From a checkpoint of a small text-conditioned spectrogram diffusion model.
Model: text encoder width 128, text encoder activation gelu.
Training: 17800 steps, batches of 128.
Rows from block 5 of the denoiser of a small text-conditioned spectrogram diffusion model, named by matrix and row number. Rows with one number belong to one neuron. Each number is 200 + 20 x the weight over its row's rms, rounded and kept within 0 to 999. All counts start at 0. After the name is the row's rms in percent of the matrix's.
After each neuron's rows are labels from the 100 clips, of 14976 (inputs lightly noised), where the neuron reaches its highest value: "top examples" is what is common among them. Only what is clearly more common there than usual is listed. The data: struck, bounced, scraped and rolled objects made by modal synthesis. In brackets: how many of the 100.
# fc1: MLP up (model.blocks.5.mlp.fc1.weight, 576x192), inputs 96-191
# fc2: MLP down (model.blocks.5.mlp.fc2.weight, 192x576, transposed), outputs 96-191

fc1.521,108,224,203,214,199,200,199,195,200,205,201,200,205,205,188,190,200,203,200,203,201,198,196,201,204,200,189,204,195,233,199,205,200,177,200,199,200,206,199,205,170,192,201,201,198,213,197,201,201,208,200,416,193,201,200,180,206,199,200,195,211,200,216,200,196,206,199,210,195,204,154,206,204,199,202,195,200,206,198,201,166,199,200,192,200,203,210,198,195,191,201,147,257,195,205,192,185
fc2.521,125,244,236,199,208,200,223,200,202,200,187,161,238,165,157,200,210,194,204,201,188,197,237,226,164,201,200,179,124,184,204,181,192,201,200,197,156,200,218,209,153,201,199,200,217,155,189,195,200,199,211,254,200,201,204,187,198,202,199,203,198,203,200,208,173,201,200,165,200,202,201,195,200,251,214,186,201,193,201,200,198,199,192,192,202,218,201,176,180,200,201,192,227,219,190,200,253
top examples: action: repeated hits (54); steel-like damping (52)

fc1.453,068,196,224,200,202,165,255,201,208,199,208,166,196,228,112,199,164,200,200,204,200,200,238,242,244,200,200,184,200,196,200,200,200,201,200,224,205,200,200,198,200,201,200,198,200,212,197,200,202,200,200,200,200,203,181,198,199,195,200,225,249,200,200,222,199,200,200,200,200,244,200,159,202,200,206,198,205,200,200,243,200,201,200,207,205,203,137,214,198,202,169,199,200,179,199,200,209
fc2.453,062,200,186,201,200,199,238,201,200,201,255,175,126,112,157,199,185,201,194,201,201,201,202,152,137,200,198,277,199,199,197,129,192,200,200,202,199,204,182,199,199,202,201,198,206,198,157,199,200,200,201,200,200,223,199,200,201,200,200,195,172,200,200,203,195,214,200,198,201,198,200,190,200,220,200,202,201,198,200,176,200,200,203,199,200,207,245,200,201,200,191,201,199,224,201,200,200
top examples: pink noise (29)

fc1.218,089,224,207,200,217,200,201,202,200,200,194,201,201,197,203,197,201,200,214,198,200,194,179,219,192,195,196,181,200,199,217,210,182,218,204,202,184,202,190,200,201,198,201,208,198,195,209,206,200,198,205,219,199,206,173,198,204,195,239,207,202,204,199,208,198,199,200,197,201,188,208,222,204,200,200,201,201,199,204,181,212,198,201,205,200,222,206,187,201,200,191,180,195,214,200,200,201
fc2.218,099,201,189,198,201,200,200,200,199,200,180,201,200,218,198,201,204,199,199,200,217,200,200,191,196,202,201,198,206,200,227,200,230,201,202,195,215,200,201,198,200,200,200,200,176,201,205,202,200,200,168,200,200,202,202,200,205,188,237,210,200,189,171,178,208,201,198,198,216,201,199,199,200,190,187,200,199,200,200,213,200,194,197,201,163,189,200,216,199,200,135,197,268,200,200,200,197
top examples: steel-like damping (65); shape: string (32)

fc1.534,083,198,198,201,211,193,198,292,202,192,202,200,201,200,200,199,208,197,200,200,222,165,198,201,202,204,201,212,198,149,191,200,194,181,185,199,197,191,192,197,200,200,199,204,200,217,203,214,177,196,199,211,206,206,205,202,194,195,204,203,210,187,225,190,222,202,215,207,175,200,164,207,208,204,200,200,177,203,202,199,216,253,200,263,198,206,167,197,200,199,206,209,197,187,159,200,202
fc2.534,161,199,200,200,228,194,195,152,202,200,200,201,203,200,200,200,176,199,200,199,199,192,204,200,196,200,203,198,211,290,200,194,201,177,189,189,200,202,206,198,197,201,188,173,197,194,198,200,186,201,200,203,184,216,199,209,200,199,182,206,201,200,187,200,201,199,160,181,197,198,243,206,186,194,196,199,200,191,195,199,148,199,201,252,242,200,270,213,199,188,200,200,200,234,200,202,196
top examples: striker: soft (82); rubber-like damping (49)

fc1.19,077,196,237,192,201,200,210,210,215,191,168,175,199,194,221,200,197,203,204,190,200,200,149,255,181,198,206,203,242,249,186,219,203,200,203,207,189,203,196,199,172,200,216,196,193,214,213,198,237,200,178,201,211,231,201,228,194,199,176,200,181,200,199,206,211,201,200,191,208,203,224,198,200,217,170,212,200,203,218,199,211,201,202,207,208,200,180,206,194,201,187,193,224,182,189,146,251
fc2.19,101,205,162,198,200,193,221,197,204,210,178,200,197,184,215,201,197,187,200,196,200,201,272,132,228,199,201,200,151,178,200,166,221,216,194,200,228,197,191,200,203,199,201,204,225,200,214,208,200,201,209,201,200,236,202,199,198,175,200,200,244,191,201,195,243,199,200,203,197,201,191,196,199,196,174,186,200,200,200,225,208,200,200,201,201,202,205,200,218,200,255,203,177,159,201,208,194
top examples: repeated hits (55)

fc1.386,126,202,200,200,186,200,203,206,209,252,198,204,194,198,200,199,202,197,199,200,203,211,203,203,198,200,201,201,198,215,195,200,201,195,209,184,197,191,196,196,201,199,197,254,205,200,200,200,192,197,197,201,210,190,136,195,200,215,198,201,200,203,268,199,192,176,254,197,196,198,201,194,202,198,199,198,195,187,191,187,204,195,197,204,200,190,199,209,198,252,162,199,222,199,224,198,200
fc2.386,188,200,202,200,294,200,200,212,194,174,203,198,199,198,201,243,214,201,198,201,199,188,201,199,203,196,202,199,198,182,200,200,224,201,190,200,200,186,200,200,199,199,199,215,200,201,200,201,200,200,198,200,224,206,181,200,200,197,204,199,198,142,201,200,199,185,74,201,200,199,195,203,185,200,194,190,219,197,200,194,249,204,200,211,199,202,205,209,205,202,200,200,200,163,331,194,201
top examples: clamped rod (84)

fc1.301,103,172,186,202,200,154,200,197,200,194,199,165,189,210,176,200,195,204,226,203,195,199,201,248,201,199,200,172,225,204,211,227,200,198,198,202,176,185,222,202,197,198,204,203,239,193,203,232,217,201,191,199,187,176,195,239,203,222,201,187,223,200,201,230,186,201,199,189,196,191,200,189,200,213,193,139,217,199,201,261,200,199,200,203,189,213,203,196,236,200,214,203,196,180,204,244,198
fc2.301,101,185,206,198,200,140,194,212,199,200,204,175,181,220,171,199,200,202,215,200,200,191,187,150,188,200,195,202,174,199,209,192,156,181,203,198,211,203,186,212,192,201,201,198,140,208,205,171,192,204,204,200,199,197,206,170,201,218,223,201,147,201,199,190,220,181,202,203,197,161,200,201,200,177,199,147,200,212,183,261,189,197,201,203,172,198,197,210,157,200,197,200,209,199,197,174,214
top examples: large (79); steel-like damping (44)

fc1.69,101,218,226,198,201,181,200,201,193,201,199,151,213,210,191,193,170,200,199,200,196,197,198,200,174,200,199,183,224,203,237,144,213,211,198,223,174,198,196,207,200,193,201,200,200,238,234,170,200,202,157,200,180,174,185,200,202,218,200,203,174,201,200,237,196,200,195,195,200,216,200,214,200,175,179,159,200,185,193,270,200,200,200,198,200,153,192,210,207,199,215,204,200,198,201,206,255
fc2.69,094,200,170,198,204,171,175,200,200,196,198,134,200,177,200,191,190,199,197,199,191,196,177,204,212,200,196,200,164,201,203,272,152,191,217,198,215,199,218,212,199,199,200,191,196,165,248,231,191,201,214,199,212,180,232,201,200,226,201,227,227,200,188,173,200,172,206,197,184,218,200,228,201,218,179,182,201,212,200,296,171,200,202,197,182,225,204,162,193,196,219,201,214,227,200,175,150
top examples: large (84); steel-like damping (52)

fc1.293,010,200,200,200,200,200,200,200,200,200,200,200,200,200,200,200,200,200,200,200,200,200,200,200,200,200,200,200,200,200,200,200,200,200,200,200,200,200,200,200,200,200,200,200,200,200,200,200,200,200,200,200,200,200,200,200,200,200,200,200,200,200,200,200,200,200,199,200,200,200,200,200,200,200,200,200,200,200,200,200,200,200,200,200,200,200,200,201,200,200,200,200,200,200,200,200,200
fc2.293,011,200,200,200,200,200,200,200,200,200,200,200,200,200,200,200,200,200,200,200,200,200,200,200,200,200,200,200,200,200,199,200,200,200,200,200,200,200,200,200,200,200,200,200,200,200,200,200,200,200,200,200,200,200,200,200,200,200,200,200,200,200,200,200,200,200,200,200,199,200,200,200,201,200,200,200,200,200,200,200,200,200,201,200,199,200,200,200,200,200,200,200,200,200,200,200,200
top examples: rolling (69); string (32)

fc1.257,078,198,226,199,185,204,183,200,200,200,224,181,187,201,200,200,193,200,213,200,159,205,208,189,201,199,200,181,196,199,208,185,200,199,201,200,200,201,211,199,198,198,197,220,178,199,209,179,200,209,208,206,194,196,261,200,191,159,207,202,200,199,114,204,202,90,193,196,196,200,245,196,189,198,199,129,202,203,200,198,191,201,200,172,188,205,238,192,196,231,200,200,194,225,202,188,200
fc2.257,091,194,175,199,196,200,188,199,197,201,220,183,191,168,209,189,200,185,219,209,151,204,166,199,182,187,202,202,201,199,200,223,223,201,187,216,198,201,153,202,200,228,200,191,223,207,203,197,209,199,200,198,200,200,184,199,200,215,202,194,173,199,230,200,199,208,165,211,200,191,121,210,195,206,196,120,200,209,237,239,204,194,195,167,183,209,124,181,200,204,191,204,201,202,188,213,203
top examples: repeated hits (57)

fc1.226,150,199,200,218,231,202,202,201,208,210,203,203,198,202,200,198,203,205,200,206,190,205,200,200,199,259,202,200,193,192,198,200,202,172,197,224,200,209,205,176,197,227,193,237,192,200,200,193,205,198,199,200,206,199,215,200,201,225,200,198,189,192,200,203,215,200,190,61,207,200,194,195,217,188,196,197,202,198,194,199,125,219,206,200,190,200,182,197,200,191,189,200,189,205,183,201,199
fc2.226,155,202,200,181,197,199,200,200,227,191,200,198,202,193,200,198,199,195,199,200,196,190,200,203,196,192,200,201,200,203,191,201,233,205,201,206,198,195,199,192,200,202,200,136,200,201,199,200,192,230,201,202,194,202,183,201,200,210,200,199,201,202,199,199,200,198,206,265,202,199,200,200,217,199,199,203,197,200,204,201,384,198,196,201,207,200,200,206,201,187,199,200,206,208,216,185,201
top examples: repeated hits (75)

fc1.378,094,197,195,182,191,200,200,185,200,199,202,202,204,193,200,223,200,200,201,200,200,217,200,199,201,200,170,200,199,197,201,201,205,200,205,199,198,233,200,267,200,156,201,198,200,199,200,202,199,224,220,224,207,203,202,200,188,179,200,195,201,159,180,194,196,216,224,189,201,201,199,200,197,199,196,198,199,201,199,196,211,200,204,199,202,196,182,200,199,139,193,229,227,200,233,203,199
fc2.378,120,199,201,129,160,197,202,198,229,242,195,198,202,201,199,61,182,203,198,204,199,188,197,211,201,189,199,201,203,205,199,210,198,198,200,204,204,199,204,227,199,203,204,252,209,207,201,206,205,163,199,202,190,199,166,198,199,197,172,200,196,245,200,200,203,218,199,203,205,197,220,201,201,197,204,199,203,200,205,199,157,202,201,201,201,205,227,202,195,164,176,200,182,200,185,199,198
top examples: clamped rod (44)

fc1.270,109,185,190,200,201,208,134,200,200,200,211,201,203,211,192,200,192,199,204,193,201,200,196,201,78,200,200,205,253,198,205,132,200,199,203,199,107,205,181,197,198,200,196,198,208,199,200,206,203,201,200,194,200,219,188,168,199,200,207,217,206,199,200,192,201,200,193,200,188,196,200,210,200,164,199,230,207,206,208,200,198,202,207,200,212,188,199,198,238,201,203,208,200,200,200,147,201
fc2.270,065,164,230,200,200,208,159,198,201,199,206,199,200,200,183,202,197,198,202,199,200,198,199,190,295,200,201,198,147,205,179,277,203,197,204,201,298,200,200,193,200,197,198,198,201,194,204,201,201,201,196,203,204,198,203,222,204,201,199,184,178,201,201,202,201,198,199,200,200,202,200,213,204,232,195,255,203,202,200,209,199,200,201,197,201,230,200,177,173,198,204,196,202,208,201,238,180
top examples: pink noise (28)

fc1.174,100,200,207,200,200,205,205,196,194,200,188,200,211,226,200,200,218,199,230,200,174,200,161,176,170,200,196,186,181,200,201,210,198,183,201,200,186,200,212,193,195,201,201,201,200,265,228,250,209,199,213,199,191,202,207,228,201,240,187,205,202,207,200,195,188,194,201,212,200,215,200,189,197,167,201,175,207,208,200,196,191,200,200,197,199,219,202,181,209,200,180,194,214,210,203,208,200
fc2.174,091,176,224,198,203,197,214,215,194,198,197,196,186,204,199,208,217,199,211,200,193,200,199,237,198,222,200,255,207,202,191,190,186,199,203,204,206,196,150,199,201,205,206,200,208,164,235,178,175,199,196,205,200,193,216,163,200,256,197,216,148,190,200,244,207,200,200,179,197,222,200,197,205,178,228,199,200,189,189,172,200,201,198,200,200,223,206,201,169,203,198,200,199,199,198,199,191
top examples: repeated hits (53)

fc1.429,085,199,202,193,161,205,200,202,199,257,200,205,199,200,200,240,199,200,199,185,199,195,199,201,204,173,193,201,201,199,200,202,202,200,197,200,199,201,200,179,200,194,227,120,201,201,200,200,203,234,200,200,199,198,200,200,200,200,199,198,200,251,198,201,201,204,203,200,185,203,194,200,202,196,198,197,216,200,198,198,199,205,230,214,196,203,202,200,201,199,200,200,200,196,195,198,199
fc2.429,069,198,201,258,199,200,200,200,217,200,199,196,199,192,199,201,205,199,200,197,205,173,212,198,200,200,184,200,199,194,207,200,205,201,200,210,186,190,205,198,201,164,202,275,199,201,200,214,198,196,196,202,198,200,200,199,200,220,200,206,193,199,201,200,203,180,202,202,201,199,214,199,197,198,209,201,199,201,224,208,200,198,179,205,227,203,203,204,200,198,200,200,198,216,201,200,200
top examples: one hit (47)

fc1.383,103,209,208,198,237,196,196,208,179,236,200,215,201,188,199,185,273,200,198,187,200,142,207,201,208,198,201,198,201,218,200,194,202,197,137,201,202,200,202,199,211,185,199,193,194,198,207,201,194,214,194,197,202,197,199,196,200,198,201,208,202,108,201,201,204,208,186,200,165,206,199,193,210,207,200,202,188,208,198,200,199,183,195,66,202,211,189,207,202,187,202,198,202,200,198,190,201
fc2.383,171,200,199,215,273,199,202,219,218,188,204,204,200,202,196,204,205,200,197,201,199,157,203,199,200,200,200,198,202,197,211,201,199,210,178,198,202,190,199,197,202,200,212,212,204,200,200,201,199,202,200,201,200,201,208,200,200,200,202,195,202,274,197,200,184,201,194,192,199,197,215,196,203,202,194,198,222,221,185,197,201,201,199,26,194,200,237,180,200,198,208,199,200,194,199,201,200
top examples: striker: soft (79); bouncing (51)

fc1.195,081,162,174,200,202,201,199,201,200,201,201,188,200,177,217,200,272,200,197,200,176,200,207,203,197,200,200,138,198,201,212,178,203,200,201,173,216,199,181,203,200,202,200,209,200,214,179,204,199,200,190,199,200,200,199,199,202,201,206,312,237,197,200,173,201,200,196,199,199,240,200,172,200,244,218,183,201,207,200,197,201,199,200,207,243,202,200,197,169,200,200,200,200,207,200,221,136
fc2.195,065,127,232,200,201,201,188,200,200,202,213,194,200,237,242,198,267,199,158,200,200,200,176,186,199,200,201,226,201,199,198,262,200,199,202,198,230,200,253,200,201,206,200,199,218,198,187,179,200,200,203,199,200,202,181,183,200,200,200,203,198,200,200,225,199,200,200,201,200,221,199,178,200,195,206,199,200,200,201,200,200,200,202,200,201,187,191,185,209,201,193,200,200,257,200,179,285
top examples: pink noise (34)

fc1.500,006,200,200,200,200,200,200,200,200,200,200,200,200,200,200,200,200,200,200,200,200,200,200,200,200,200,200,200,200,200,200,200,200,200,200,200,200,200,200,200,200,200,200,200,200,200,200,200,200,200,200,200,200,200,200,200,200,200,200,200,200,200,200,200,200,200,200,200,200,200,200,200,200,200,200,200,200,200,200,200,200,200,200,200,200,200,200,200,200,200,200,200,200,200,200,200,200
fc2.500,007,200,200,200,200,200,200,200,200,200,200,200,200,200,200,200,200,200,200,200,200,200,200,200,200,200,200,200,200,200,200,200,200,200,200,200,200,200,200,200,200,200,200,200,200,200,200,200,200,200,200,200,200,200,200,200,200,200,200,200,200,200,200,200,200,200,200,200,200,200,200,200,201,200,200,200,200,200,200,200,200,200,202,200,200,200,200,200,200,200,200,200,200,200,200,200,200
top examples: rolling (69); string (33)

fc1.268,115,193,199,208,206,200,199,200,214,200,197,204,169,200,197,200,206,186,197,202,201,201,201,201,202,200,196,200,194,197,199,190,174,179,200,221,200,214,202,178,199,215,196,169,196,200,200,197,201,199,198,194,206,217,192,211,200,283,200,206,210,207,199,211,221,313,206,188,200,191,200,201,199,193,201,190,211,217,191,171,191,199,200,206,187,199,179,195,198,201,182,200,194,200,201,207,199
fc2.268,131,200,198,188,205,202,200,201,208,201,200,200,193,193,203,200,201,204,200,202,200,200,199,200,198,199,196,200,205,200,201,200,244,228,204,200,197,200,200,200,199,201,201,231,200,199,199,202,200,200,202,200,199,202,197,203,206,216,201,189,192,201,199,199,199,17,200,193,201,200,207,198,201,198,200,184,187,199,201,217,198,200,207,200,200,204,199,217,203,201,181,200,207,197,198,208,201
top examples: action: repeated hits (48); steel-like damping (45)

fc1.246,008,200,200,200,200,200,200,200,200,200,200,200,200,200,200,200,200,200,200,200,200,200,200,200,200,200,200,200,200,200,200,200,200,200,200,200,200,200,200,200,200,200,200,200,200,200,200,200,200,200,200,200,200,200,200,200,200,200,200,200,200,200,200,200,200,200,200,200,200,200,200,200,200,200,200,200,200,200,200,200,200,200,200,200,200,200,200,200,200,200,200,200,200,200,200,200,200
fc2.246,009,200,200,200,200,200,200,200,200,200,200,200,200,200,200,200,200,200,200,200,200,200,200,200,200,200,200,200,200,200,199,200,200,200,200,200,200,200,200,200,200,200,200,200,200,200,200,200,200,200,200,200,200,200,200,200,200,200,200,200,200,200,200,200,200,200,200,200,199,200,200,200,201,200,200,200,200,200,200,200,200,200,201,200,199,200,200,200,200,200,200,200,200,200,200,200,200
top examples: rolling (69); string (34)

fc1.437,085,217,202,202,174,216,204,287,204,175,233,200,214,175,200,192,199,206,178,200,197,207,211,200,200,201,201,203,194,230,206,200,241,216,199,200,200,200,199,204,189,200,203,200,184,200,217,218,203,200,206,201,102,215,198,200,198,243,182,202,198,199,212,222,210,200,195,184,203,195,217,195,199,173,143,200,199,202,188,200,235,204,204,197,215,160,203,200,193,212,200,198,202,208,201,220,202
fc2.437,090,219,203,183,197,200,215,203,200,205,226,196,244,187,201,200,200,206,174,201,203,201,147,189,203,200,221,201,194,185,183,204,209,202,194,217,198,129,199,216,232,200,199,205,220,198,201,200,201,207,193,201,261,177,199,208,200,326,189,200,200,200,203,189,225,269,200,205,200,200,200,187,200,207,170,206,199,206,202,198,186,201,214,206,221,235,211,222,215,199,240,202,205,202,206,167,199
top examples: repeated hits (55)

fc1.321,009,200,200,200,200,200,200,200,200,200,200,200,200,200,200,200,200,200,200,200,200,200,200,200,200,200,200,200,200,200,200,200,200,200,200,200,200,200,200,200,200,200,200,200,200,200,200,200,200,200,200,200,200,200,200,200,200,200,200,200,200,200,200,200,200,200,200,200,200,200,200,200,200,200,200,200,200,200,200,200,200,200,200,200,200,200,200,200,200,200,200,200,200,200,200,200,200
fc2.321,010,200,200,200,200,200,200,200,200,200,200,200,200,200,200,200,200,200,200,200,200,200,200,200,200,200,200,200,200,200,199,200,200,200,200,200,200,200,200,200,200,200,200,200,200,200,200,200,200,200,200,200,200,200,200,200,200,200,200,200,200,200,200,200,200,200,200,200,199,200,200,200,201,200,200,200,200,200,200,200,200,200,202,200,199,200,200,200,200,200,200,200,200,200,200,200,200
top examples: rolling (68); string (34)

fc1.36,113,183,186,204,202,162,175,200,200,196,209,232,240,220,217,195,169,213,202,201,293,201,175,193,205,200,199,204,208,197,214,213,199,200,201,198,193,200,176,195,228,202,201,195,205,174,141,218,200,201,221,200,197,234,201,173,189,200,196,166,163,200,200,179,198,201,200,198,199,198,201,184,200,170,154,203,200,201,212,200,200,203,201,201,199,232,198,209,203,200,195,190,200,201,208,170,181
fc2.36,096,155,219,200,199,204,171,233,199,194,225,203,214,197,160,202,195,180,201,202,238,200,210,211,233,203,213,228,190,202,158,205,198,189,199,193,201,193,246,200,201,199,197,201,185,210,138,200,180,202,197,205,193,170,205,241,200,199,200,166,177,200,210,199,211,200,196,199,165,176,197,188,203,250,182,202,201,196,198,202,198,200,206,200,201,144,198,181,195,201,197,207,202,199,199,223,201
top examples: steel-like damping (44)

fc1.114,010,200,200,200,200,200,200,200,200,200,200,200,200,200,200,200,200,200,200,200,200,200,200,200,200,200,200,200,200,200,200,200,200,200,200,200,200,200,200,200,200,200,200,200,200,200,200,200,200,200,200,200,200,200,200,200,200,200,200,200,200,200,200,200,200,200,199,200,200,200,200,200,200,200,200,200,200,200,200,200,200,200,200,200,200,200,200,200,200,200,200,200,200,200,200,200,200
fc2.114,010,200,200,200,200,200,200,200,200,200,200,200,200,200,200,200,200,200,200,200,200,200,200,200,200,200,200,200,200,200,199,200,200,200,200,200,200,200,200,200,200,200,200,200,200,200,200,200,200,200,200,200,200,200,200,200,200,200,200,200,200,200,200,200,200,200,200,200,199,200,200,200,201,200,200,200,200,200,200,200,200,200,201,200,199,200,200,200,200,200,200,200,200,200,200,200,200
top examples: rolling (69); string (33)

fc1.557,108,238,148,200,206,169,271,195,202,199,210,201,195,200,238,200,209,204,216,199,198,200,214,189,199,200,199,213,216,199,202,186,192,198,204,197,192,199,184,201,195,200,198,196,192,225,168,237,198,200,205,199,199,212,202,201,199,199,200,192,236,200,200,217,200,200,199,198,179,159,201,228,200,316,210,200,205,198,205,200,199,200,215,201,203,199,196,204,178,200,195,203,200,200,199,161,203
fc2.557,077,229,257,199,201,177,270,209,198,198,224,213,170,204,245,201,201,200,219,199,200,201,191,205,208,204,200,201,177,199,193,202,200,200,201,202,202,198,204,210,198,200,201,200,232,166,151,177,198,200,196,195,195,193,201,205,201,206,185,220,184,201,199,172,194,195,201,200,190,166,194,225,201,92,200,201,200,201,201,207,201,200,201,200,200,210,204,197,214,199,200,197,202,224,200,262,196
top examples: pink noise (31)

fc1.224,087,200,199,296,227,200,204,245,205,200,202,195,200,199,200,152,216,203,207,200,203,207,201,203,201,199,213,193,199,200,182,199,200,202,196,176,198,179,196,199,195,193,200,236,201,200,197,200,202,119,200,199,187,201,131,198,199,181,200,196,201,206,180,202,197,189,234,202,232,199,197,201,195,201,204,196,201,200,214,198,244,192,200,198,214,207,196,206,198,204,199,202,290,207,181,200,201
fc2.224,108,200,200,212,173,200,200,155,214,208,205,200,200,176,200,188,207,200,201,195,199,201,199,200,200,199,198,199,199,199,220,203,200,201,196,199,199,200,199,198,195,199,198,187,202,202,200,200,249,120,200,199,200,199,199,201,198,199,200,200,200,220,178,200,226,200,208,204,200,200,215,198,171,201,199,211,215,191,200,191,148,200,227,198,197,200,201,199,200,204,203,199,202,200,199,191,200
top examples: clamped rod (55)

fc1.389,152,195,182,196,216,207,193,199,201,201,170,182,200,199,210,209,205,54,214,198,186,200,228,200,195,202,290,178,202,200,196,202,202,201,199,188,214,161,200,209,200,189,202,199,176,181,210,188,193,208,221,198,200,189,194,184,179,201,200,187,215,201,201,202,202,200,209,200,194,196,200,213,205,217,189,193,234,228,217,203,181,228,203,198,253,205,208,197,196,204,206,199,191,200,189,200,195
fc2.389,202,208,199,200,234,191,188,229,200,200,166,201,200,209,199,200,201,370,207,199,196,199,169,200,195,200,282,193,200,201,201,204,199,190,200,221,193,294,191,169,212,181,200,204,216,210,201,189,188,208,199,198,200,193,204,206,211,200,204,200,192,205,200,203,134,200,198,199,201,200,198,199,206,198,191,214,195,233,198,198,208,199,200,189,196,200,201,197,200,199,202,195,198,201,189,197,200
top examples: striker: soft (79)

fc1.563,010,200,200,200,200,200,200,200,200,200,200,200,200,200,200,200,200,200,200,200,200,200,200,200,200,200,200,200,200,200,200,200,200,200,200,200,200,200,200,200,200,200,200,200,200,200,200,200,200,200,200,200,200,200,200,200,200,200,200,200,200,200,200,200,200,200,199,200,200,200,200,200,200,200,200,200,200,200,200,200,200,200,200,200,200,200,200,201,200,200,200,200,200,200,200,200,200
fc2.563,010,200,200,200,200,200,200,200,200,200,200,200,200,200,200,200,200,200,200,200,200,200,200,200,200,200,200,200,200,200,199,200,200,200,200,200,200,200,200,200,200,200,200,200,200,200,200,200,200,200,200,200,200,200,200,200,200,200,200,200,200,200,200,200,200,200,200,200,199,200,200,200,201,200,200,200,200,200,200,200,200,200,201,200,199,200,200,200,200,200,200,200,200,200,200,200,200
top examples: rolling (69); string (32)

fc1.447,098,204,201,200,213,207,200,193,197,199,230,200,200,194,199,213,200,194,203,201,200,201,186,201,200,201,115,198,196,198,186,199,202,205,202,221,199,188,216,161,202,203,198,201,208,192,197,215,201,408,179,207,200,197,200,201,202,201,204,207,201,220,209,201,168,199,199,200,200,201,207,200,212,197,196,190,198,229,199,198,207,201,202,198,191,197,202,201,196,244,200,198,204,196,200,219,199
fc2.447,083,201,202,195,238,200,190,199,191,200,199,199,200,198,200,208,204,203,181,200,209,190,230,205,163,201,186,200,218,212,202,207,200,208,220,200,220,180,212,325,201,203,200,213,151,212,205,176,203,326,174,206,188,198,224,206,142,208,169,199,202,204,186,199,202,192,192,230,211,200,194,202,200,207,206,201,190,203,185,199,200,197,152,215,207,220,196,253,200,209,216,203,195,195,215,215,200
top examples: clamped rod (67)

fc1.289,118,190,192,202,200,221,223,214,192,195,165,200,198,197,206,193,203,201,192,213,202,203,228,151,200,199,200,218,184,201,260,189,180,194,199,200,177,196,212,194,220,201,199,179,199,188,199,186,228,201,203,200,243,236,208,230,199,182,210,195,206,200,200,258,187,281,196,209,199,140,206,201,202,192,162,198,204,203,181,200,194,206,198,199,179,157,197,168,171,199,201,199,200,201,200,283,190
fc2.289,116,196,199,200,201,202,214,201,195,199,165,200,205,248,189,204,198,202,199,200,250,199,179,249,200,209,200,170,229,201,126,209,204,198,212,191,203,196,189,181,180,199,197,200,208,207,200,200,197,205,226,201,105,206,198,196,201,166,200,211,183,200,190,172,206,141,212,195,199,179,200,193,197,203,174,157,210,197,185,192,199,200,194,200,200,217,200,159,217,201,193,200,199,220,202,178,193
top examples: steel-like damping (40)

fc1.501,008,200,200,200,200,200,200,200,200,200,200,200,200,200,200,200,200,200,200,200,200,200,200,200,200,200,200,200,200,200,200,200,200,200,200,200,200,200,200,200,200,200,200,200,200,200,200,200,200,200,200,200,200,200,200,200,200,200,200,200,200,200,200,200,200,200,200,200,200,200,200,200,200,200,200,200,200,200,200,200,200,200,200,200,200,200,200,200,200,200,200,200,200,200,200,200,200
fc2.501,008,200,200,200,200,200,200,200,200,200,200,200,200,200,200,200,200,200,200,200,200,200,200,200,200,200,200,200,200,200,199,200,200,200,200,200,200,200,200,200,200,200,200,200,200,200,200,200,200,200,200,200,200,200,200,200,200,200,200,200,200,200,200,200,200,200,200,200,200,200,200,200,201,200,200,200,200,200,200,200,200,200,223,200,200,200,200,200,200,200,200,200,200,200,200,200,200
top examples: rolling (68); string (33)

fc1.388,131,195,198,202,176,247,198,221,215,203,196,196,179,200,194,197,199,203,191,199,179,201,197,201,211,145,329,189,187,200,202,196,178,319,202,203,194,200,203,220,152,172,205,185,207,192,202,198,191,144,173,159,199,191,192,214,306,200,196,202,212,199,200,200,200,203,215,264,201,195,199,221,199,215,204,209,178,225,207,200,193,218,199,209,200,201,205,209,197,179,212,201,202,221,196,195,208
fc2.388,162,200,197,198,205,229,212,192,195,200,212,213,201,202,197,199,188,200,202,200,197,198,198,207,204,199,373,192,188,200,190,202,195,273,206,186,207,187,200,209,217,200,199,194,199,185,200,201,207,201,207,98,204,200,179,167,158,200,168,170,216,207,201,199,198,201,200,230,200,200,201,200,201,200,202,200,200,194,200,200,206,200,201,200,161,191,206,191,197,196,194,199,218,249,199,200,208
top examples: steel-like damping (47); action: scraping (42)